From a checkpoint of a small image captioner: soap at rate 0.0012, 3600 steps.
Rows from block 34 of the image encoder of a small image captioner, named by matrix and row number. Each number is 50 + 15 x the weight over its row's rms, rounded and kept within 0 to 99. All counts start at 0. After the name is the row's rms in percent of the matrix's.
After each channel's rows are labels from the 100 images, of 14976, where the channel reaches its highest value: "colour at peak" is the nearest of a few named colours to the mean colour under the peak; "strongest on" is what is common among them. Only what is clearly more common there than usual is listed. The data: close-ups of made-up surfaces with and without defects.
# conv1: bottleneck pointwise conv (encoder.blocks.37.conv1.weight, 96x336x1x1), inputs 224-335

conv1.56 091:29 62 35 23 55 49 41 50 62 50 33 34 91 48 18 54 56 63 81 72 50 37 40 56 42 62 50 45 72 74 41 51 64 06 45 64 54 68 70 73 54 64 85 66 46 54 73 68 30 29 40 48 30 69 73 74 52 61 64 53 49 60 56 66 51 49 68 41 54 46 58 48 64 33 55 35 52 42 69 43 52 60 79 64 41 65 57 59 41 50 33 66 53 43 55 65 40 81 44 50 37 63 68 07 40 41 37 41 62 44 59 66
colour at peak: brown
strongest on: leather

conv1.20 104:51 58 55 39 50 28 55 57 37 68 53 38 36 30 35 36 44 60 35 51 50 53 43 70 58 56 08 19 67 50 53 20 38 41 48 57 60 32 60 43 40 43 47 49 59 17 42 71 66 48 42 44 60 49 63 48 87 64 41 46 59 62 53 66 48 68 73 48 50 47 47 51 45 48 51 39 46 64 45 45 73 51 50 40 50 43 58 18 49 53 39 34 44 56 62 57 30 80 53 34 62 44 54 51 47 40 42 50 60 56 37 28
colour at peak: green
strongest on: circuit traces

conv1.90 090:37 94 53 36 15 48 27 42 48 46 28 42 48 53 49 50 76 56 43 35 74 54 67 62 63 72 42 44 75 46 27 32 69 48 66 24 31 40 61 44 59 42 48 67 63 52 76 51 49 55 50 46 60 69 77 16 65 51 43 52 15 28 55 61 62 46 60 53 55 76 59 46 55 53 66 45 14 34 70 63 37 46 38 62 33 85 58 30 49 60 43 49 38 55 42 62 35 61 64 68 52 59 99 46 66 53 64 52 45 48 59 55
colour at peak: brown
strongest on: leather

conv1.54 087:47 43 84 70 32 60 78 64 43 43 50 67 73 63 54 43 52 26 44 21 44 44 59 54 52 64 20 37 37 64 44 46 75 69 39 53 50 49 45 49 64 43 48 52 64 53 58 62 43 58 77 63 59 61 59 35 66 63 63 41 64 39 40 74 51 65 29 67 54 37 64 47 70 41 55 61 68 45 52 26 63 56 64 50 77 69 47 32 52 53 75 62 49 72 59 63 69 55 71 49 75 29 43 41 41 45 22 66 52 94 38 68
colour at peak: brown
strongest on: leather

conv1.85 106:25 69 41 50 51 77 55 57 52 58 32 50 56 40 46 30 60 55 28 51 12 54 51 48 79 40 45 27 35 14 60 58 50 32 65 39 45 49 37 71 50 37 39 64 59 32 50 38 35 47 42 35 47 48 34 42 77 44 65 41 60 47 34 48 52 32 45 25 65 61 67 55 41 49 26 44 33 50 47 61 37 50 47 37 50 63 24 69 29 58 41 64 46 26 49 49 53 42 49 30 41 52 55 43 62 55 52 44 58 34 64 51
colour at peak: green
strongest on: stain

conv1.28 104:46 50 72 25 54 43 50 46 86 63 32 29 29 44 61 37 47 45 51 44 43 27 72 66 58 61 17 61 28 46 62 73 69 55 27 60 36 60 61 64 33 52 70 38 53 65 66 64 51 31 37 50 27 57 19 44 51 58 57 35 58 39 37 76 64 59 53 38 24 53 56 49 57 65 31 68 57 35 43 72 50 70 62 43 72 52 50 23 35 53 22 68 44 64 62 32 14 69 53 32 31 41 27 55 46 42 45 64 61 45 58 42
colour at peak: green
strongest on: stain; circuit traces

conv1.86 098:31 60 55 61 52 61 59 44 59 38 39 58 36 59 48 42 49 49 42 43 83 71 67 34 54 48 40 53 71 42 69 51 59 45 47 45 68 70 29 41 57 51 33 62 15 65 27 19 55 38 49 60 77 34 15 39 64 60 39 34 34 45 53 56 50 44 55 47 39 66 69 63 57 47 52 59 38 21 50 76 43 56 38 68 50 44 90 47 63 33 27 56 48 48 50 27 58 55 58 51 31 68 54 31 68 51 76 38 36 19 41 54
colour at peak: green
strongest on: dent; circuit traces

conv1.34 109:41 34 83 44 80 52 43 36 60 41 33 27 44 43 62 52 48 53 49 53 55 48 82 53 34 31 57 77 71 29 55 48 63 30 77 64 30 49 37 55 28 32 48 47 48 50 49 24 32 73 54 40 44 33 16 59 39 68 85 41 48 74 64 54 60 26 76 56 52 30 52 58 40 61 51 11 35 49 54 58 39 76 71 73 58 48 57 40 54 64 54 39 76 31 41 41 35 37 56 31 57 32 71 50 53 37 39 54 50 43 62 38
colour at peak: green
strongest on: circuit traces; smear; stain

conv1.5 097:66 42 41 46 56 30 57 60 18 56 63 54 54 63 49 67 39 48 39 63 44 73 44 34 46 49 47 37 57 53 50 56 55 62 80 70 45 33 33 60 21 23 33 49 45 31 45 67 24 55 53 36 63 66 42 48 63 60 20 44 55 26 35 61 54 41 45 41 63 61 38 71 56 56 43 67 52 66 71 43 66 48 29 49 57 58 47 46 44 62 32 53 31 51 69 46 49 64 29 46 64 54 43 55 74 40 72 41 64 27 42 57
colour at peak: green
strongest on: smear; circuit traces; wire mesh

conv1.17 105:48 49 72 41 36 40 35 40 57 20 59 23 60 70 56 53 54 34 26 32 66 46 62 59 61 54 38 36 55 31 58 33 32 61 71 61 47 65 49 60 60 88 63 53 44 38 66 45 54 29 57 55 55 42 50 43 42 31 47 41 50 50 32 45 35 54 00 50 61 48 43 65 67 45 53 44 59 69 68 52 35 42 49 42 52 71 54 60 45 63 21 39 84 31 59 48 62 64 39 26 14 47 73 53 25 50 35 49 35 38 96 33
colour at peak: green
strongest on: stain; circuit traces

conv1.16 097:67 33 61 53 40 50 55 26 38 62 79 34 40 38 55 44 52 20 54 59 35 51 65 31 24 56 42 54 44 40 26 52 44 39 53 27 39 53 54 60 69 42 51 48 45 57 66 29 48 64 53 70 47 44 42 46 34 70 38 50 66 50 76 25 39 65 62 50 56 70 42 53 75 38 52 63 26 33 64 30 55 43 34 31 59 66 47 53 73 61 32 67 36 77 68 45 19 34 36 61 40 53 28 59 70 52 53 65 29 84 59 44
colour at peak: green
strongest on: stain; circuit traces; tiles

conv1.31 097:46 51 36 58 62 58 23 70 62 58 62 63 63 56 60 23 37 53 34 59 24 53 42 33 34 66 66 10 49 15 44 60 70 68 29 54 73 44 56 47 70 41 51 40 37 71 43 79 57 65 94 52 27 45 34 53 46 71 50 63 65 48 66 27 67 27 70 48 54 63 45 43 43 56 37 56 62 40 79 63 41 46 30 38 44 45 47 45 37 39 38 33 41 60 65 33 68 33 40 65 70 40 62 65 53 47 40 44 49 35 78 80
colour at peak: green
strongest on: smear; circuit traces

conv1.58 100:43 41 49 55 54 33 57 43 53 67 50 44 48 38 50 52 57 55 35 48 73 50 30 69 63 39 61 48 62 53 49 67 61 40 39 43 26 00 52 62 56 54 55 46 52 28 41 41 49 44 46 50 13 54 44 58 56 60 66 39 64 42 58 52 34 52 12 47 74 65 63 37 45 51 26 89 55 41 32 52 70 58 66 51 76 54 27 27 46 37 94 45 55 31 92 53 75 63 57 35 22 08 52 25 76 39 43 83 49 58 59 74
colour at peak: brown
strongest on: leather

conv1.25 102:58 62 32 30 36 57 51 59 51 61 48 27 42 52 54 84 57 60 34 57 62 48 34 81 37 48 63 41 38 82 38 49 59 38 34 43 49 22 40 54 56 53 53 64 59 69 67 45 42 61 66 33 33 50 47 53 53 37 41 47 61 60 37 50 63 59 37 57 49 42 24 56 54 61 33 66 65 68 37 48 52 64 46 60 46 42 60 42 60 57 21 54 47 47 47 42 45 49 41 27 49 43 43 36 53 56 76 39 54 52 44 71
colour at peak: grey
strongest on: bright spot; wire mesh

conv1.48 101:83 28 53 41 48 33 41 52 46 36 38 40 41 39 69 55 48 62 47 55 28 51 50 67 34 61 47 34 35 69 61 45 32 50 42 60 55 94 56 41 34 68 81 65 42 56 49 50 85 62 59 57 67 63 55 73 46 61 54 46 49 41 30 43 61 28 58 61 47 58 60 88 42 46 47 51 55 64 57 67 47 33 23 53 49 41 61 63 46 81 57 33 52 42 54 48 62 61 49 11 62 33 62 32 78 51 56 61 68 34 60 38
colour at peak: brown
strongest on: leather

conv1.80 097:53 43 45 55 49 64 35 43 58 65 50 71 39 41 62 60 42 60 30 45 54 30 43 52 45 49 49 81 57 30 43 35 90 27 40 30 50 60 52 58 78 42 39 52 39 19 39 30 26 69 40 39 55 53 67 60 53 40 55 33 38 57 62 17 43 77 61 42 58 44 34 44 61 63 39 28 28 37 73 35 44 51 54 44 49 55 37 61 41 63 52 67 53 33 57 37 36 32 48 64 51 65 21 36 73 30 68 46 55 29 65 35
colour at peak: green
strongest on: dent; wire mesh; circuit traces

conv1.74 104:53 33 51 52 54 84 30 43 59 38 57 28 60 45 50 64 55 56 49 60 82 35 35 41 58 46 61 58 37 44 39 53 28 45 55 24 32 45 44 37 64 59 60 55 66 60 68 41 36 59 29 29 58 63 49 39 53 79 46 61 41 68 48 33 36 56 47 41 33 91 40 49 38 53 61 41 27 33 53 43 47 62 63 39 36 25 64 61 60 37 50 71 40 40 65 53 48 36 51 64 52 74 61 39 43 28 24 36 42 53 43 35
colour at peak: brown
strongest on: leather

conv1.52 105:58 77 56 36 39 62 99 62 70 39 38 61 82 37 57 66 40 64 33 36 41 59 31 53 48 10 64 44 73 67 56 35 49 67 47 28 73 44 45 45 47 46 52 38 53 74 54 36 47 54 47 42 39 49 33 42 45 28 72 24 45 46 48 45 60 43 44 55 35 24 52 74 76 38 65 38 38 69 21 46 46 31 47 34 53 50 35 49 67 52 48 29 59 42 65 61 68 59 53 51 53 49 41 56 35 42 64 47 56 47 49 49
colour at peak: green
strongest on: smear; circuit traces; tiles

conv1.27 091:48 44 51 60 44 31 74 56 38 63 41 55 79 45 33 64 52 67 42 37 61 52 40 49 47 50 49 38 54 41 59 83 66 32 53 32 25 43 45 38 75 45 22 64 73 55 34 85 42 58 69 73 75 65 41 40 52 57 49 48 29 20 54 48 74 49 60 27 63 40 82 43 41 67 64 39 42 39 57 65 25 61 57 43 57 53 62 21 59 38 71 47 47 57 56 69 61 73 39 59 53 30 36 28 64 34 24 53 40 42 55 46
colour at peak: green
strongest on: circuit traces; smear

conv1.77 100:47 50 48 68 57 70 51 53 42 63 64 52 44 48 33 41 41 74 72 37 55 68 62 29 45 75 75 46 52 24 49 52 41 63 79 68 57 93 32 25 71 57 63 65 43 55 72 75 60 55 57 47 62 32 22 54 55 34 86 66 57 47 34 56 47 49 45 57 56 58 49 37 54 55 67 63 48 47 63 55 41 40 43 70 41 61 40 51 44 75 25 57 29 41 46 53 35 58 40 46 52 65 37 55 48 55 79 87 59 60 39 42
colour at peak: brown
strongest on: leather

conv1.24 094:27 61 55 75 30 37 72 48 54 58 49 37 80 44 29 49 76 53 43 21 50 55 42 69 43 14 69 45 49 63 41 33 50 48 55 55 47 65 49 73 47 35 61 33 66 73 49 99 69 46 63 66 25 51 54 78 69 45 38 54 15 59 50 47 41 45 64 75 62 50 32 36 46 27 47 29 52 54 22 41 37 44 65 49 34 62 58 60 31 36 44 48 51 17 18 57 53 41 54 35 24 49 61 48 43 29 61 75 37 64 37 57
colour at peak: brown
strongest on: leather

conv1.79 097:74 57 77 38 92 64 57 19 47 54 57 63 79 51 87 55 78 60 35 54 25 24 24 57 48 57 53 47 72 76 47 64 42 38 59 46 50 43 46 57 28 46 57 52 73 64 62 46 83 47 41 21 29 74 38 53 62 85 68 66 23 50 50 63 45 75 25 68 56 63 55 46 35 08 63 60 27 54 76 54 38 64 35 67 29 62 54 51 31 61 34 43 31 75 60 30 61 54 47 21 60 47 62 66 43 54 50 61 45 37 56 36
colour at peak: brown
strongest on: leather

conv1.26 094:62 50 41 63 28 62 78 59 40 31 18 42 64 41 43 55 67 80 55 74 43 71 65 51 53 48 66 30 60 49 36 61 41 38 33 67 15 76 64 53 51 16 80 69 37 53 32 77 69 41 51 58 48 67 53 20 53 65 55 42 26 49 52 41 38 33 58 86 68 58 32 35 52 27 65 38 53 72 43 57 35 73 32 47 62 40 63 55 72 45 63 36 35 42 43 26 32 38 56 45 38 52 59 52 60 47 55 53 46 58 42 79
colour at peak: brown
strongest on: leather

conv1.29 098:62 33 73 34 85 50 34 57 61 69 46 54 52 47 66 57 57 47 54 43 52 50 66 46 41 51 50 63 29 62 57 72 24 67 41 40 25 61 54 58 47 88 57 38 77 43 62 59 38 40 26 54 71 63 48 50 60 55 43 81 19 48 46 58 69 48 41 50 33 68 48 67 55 50 60 32 25 53 94 21 56 56 53 57 62 47 60 68 55 42 38 64 37 42 63 61 67 61 62 54 64 37 56 54 39 60 50 63 33 41 64 45
colour at peak: brown
strongest on: leather

conv1.50 092:72 42 20 57 67 42 41 32 28 24 35 55 69 50 56 39 71 53 58 43 50 26 27 39 69 71 29 53 48 47 49 49 54 40 44 68 28 78 32 63 71 53 41 66 45 43 38 45 49 15 64 62 68 72 46 76 26 41 31 35 49 35 39 60 39 52 55 54 36 56 35 51 70 54 53 41 29 50 62 83 50 61 40 57 51 52 42 66 39 55 61 61 71 60 57 33 40 35 69 57 29 47 69 51 47 39 43 42 32 21 39 53
colour at peak: brown
strongest on: leather

conv1.82 104:84 38 46 49 50 39 52 51 66 50 64 82 33 65 40 57 53 38 46 45 41 43 21 50 73 54 70 59 61 30 39 52 38 57 49 80 35 55 51 36 46 61 34 50 43 65 31 28 62 44 60 58 56 43 39 78 29 47 36 49 18 46 46 66 60 56 35 50 68 27 79 69 53 50 35 63 60 62 34 24 43 54 56 59 43 62 88 42 36 75 65 69 49 52 81 64 58 38 38 37 44 30 33 25 41 29 48 52 72 62 66 35
colour at peak: green
strongest on: smear; circuit traces

conv1.70 100:62 39 42 80 48 34 47 31 68 45 85 57 69 63 55 51 55 61 70 43 27 88 34 59 15 25 30 87 49 81 40 65 47 65 50 31 46 38 50 84 53 34 42 37 35 46 84 54 70 65 46 32 49 38 33 62 45 76 47 55 85 35 42 45 60 46 42 66 33 51 66 48 42 58 42 44 38 50 66 37 25 19 27 74 51 57 40 41 43 71 46 63 42 55 50 62 76 50 56 07 53 35 74 62 64 43 77 38 68 43 66 42
colour at peak: brown
strongest on: leather

conv1.44 099:42 43 24 52 69 47 54 51 46 61 76 44 62 52 77 54 61 48 60 63 49 38 21 42 84 52 42 54 30 50 65 40 34 35 25 34 27 32 39 20 53 82 54 42 69 59 54 46 58 76 53 38 58 45 56 49 23 29 61 37 43 54 61 73 70 60 69 38 57 67 45 76 35 76 63 34 35 78 61 61 54 57 38 38 42 59 52 59 59 45 54 49 49 59 73 54 38 47 50 50 41 38 37 60 52 53 53 25 64 62 47 32
colour at peak: green
strongest on: circuit traces

conv1.94 104:48 52 40 58 56 42 52 56 49 45 60 35 39 47 74 67 37 40 43 61 63 29 58 50 40 59 51 62 68 47 57 60 59 47 40 64 33 66 63 48 38 63 65 51 76 43 40 26 46 20 43 38 09 70 66 64 44 73 37 55 52 28 40 52 37 43 47 67 29 59 60 61 48 44 63 36 53 51 49 58 38 56 70 43 68 49 42 57 58 45 37 69 25 61 42 53 59 53 56 51 18 71 35 86 24 31 47 32 36 18 65 48
colour at peak: grey
strongest on: wire mesh; scratch; bright spot

conv1.18 097:32 40 54 54 29 65 58 59 64 47 73 60 46 54 37 53 34 56 56 64 57 22 46 39 35 33 53 17 72 59 48 61 86 46 52 72 21 37 36 51 52 58 60 66 65 64 63 35 47 48 35 25 49 24 53 76 51 34 60 54 35 53 52 82 40 47 52 47 61 55 57 43 38 81 57 36 30 39 74 47 42 36 62 66 55 62 48 34 99 31 53 41 59 62 38 23 36 42 39 50 42 57 31 43 59 31 64 48 78 50 49 48
colour at peak: green
strongest on: smear; circuit traces

conv1.68 106:48 57 41 48 75 24 43 63 81 56 50 39 45 40 38 54 64 53 50 49 53 29 35 73 55 34 59 45 49 45 44 51 74 40 62 15 73 50 31 42 50 40 55 56 47 39 54 36 29 50 44 48 34 68 56 46 52 32 50 44 57 69 47 52 48 56 38 64 48 59 45 69 45 53 55 50 47 28 55 14 71 52 29 66 44 22 62 38 57 48 49 61 31 53 29 44 40 51 58 45 63 78 63 63 45 45 41 43 58 34 45 48
colour at peak: green
strongest on: circuit traces; tiles; crack

conv1.11 095:62 37 28 46 56 35 34 69 47 70 54 56 27 51 44 63 45 65 71 60 55 93 38 57 54 70 52 75 35 47 43 36 52 71 38 55 76 62 47 77 62 41 42 44 34 57 48 53 76 39 59 31 36 59 44 51 56 73 56 64 72 54 61 21 73 48 53 86 59 68 49 58 41 59 48 29 53 61 46 41 84 75 75 58 35 54 52 48 38 74 66 64 37 49 34 57 38 38 51 56 46 24 78 56 58 58 59 41 75 21 53 76
colour at peak: brown
strongest on: leather

conv1.35 097:48 39 25 30 64 51 41 87 53 71 51 53 53 47 64 76 36 45 47 65 71 93 65 57 36 50 60 48 57 64 51 58 43 43 36 49 35 71 56 35 96 53 53 50 43 45 29 57 30 51 42 58 63 27 38 33 57 38 59 54 47 43 53 28 74 41 57 47 73 30 63 58 36 53 71 31 31 62 46 59 71 40 51 29 57 38 42 25 58 24 61 72 25 54 57 35 52 64 38 65 51 30 66 31 40 44 61 38 76 41 36 55
colour at peak: green
strongest on: smear; circuit traces

conv1.57 097:67 63 77 66 71 38 29 47 40 43 50 50 52 61 16 67 43 46 55 32 52 49 78 70 26 47 65 29 33 64 64 35 50 54 42 57 48 46 36 73 52 41 69 48 48 55 63 81 43 33 50 67 52 45 77 51 63 38 51 51 66 48 48 47 64 46 44 58 33 46 71 44 50 54 58 33 52 58 82 30 65 50 60 76 51 60 72 36 31 42 30 56 56 31 38 56 63 30 62 41 59 34 55 46 61 38 30 65 62 43 51 52
colour at peak: brown
strongest on: leather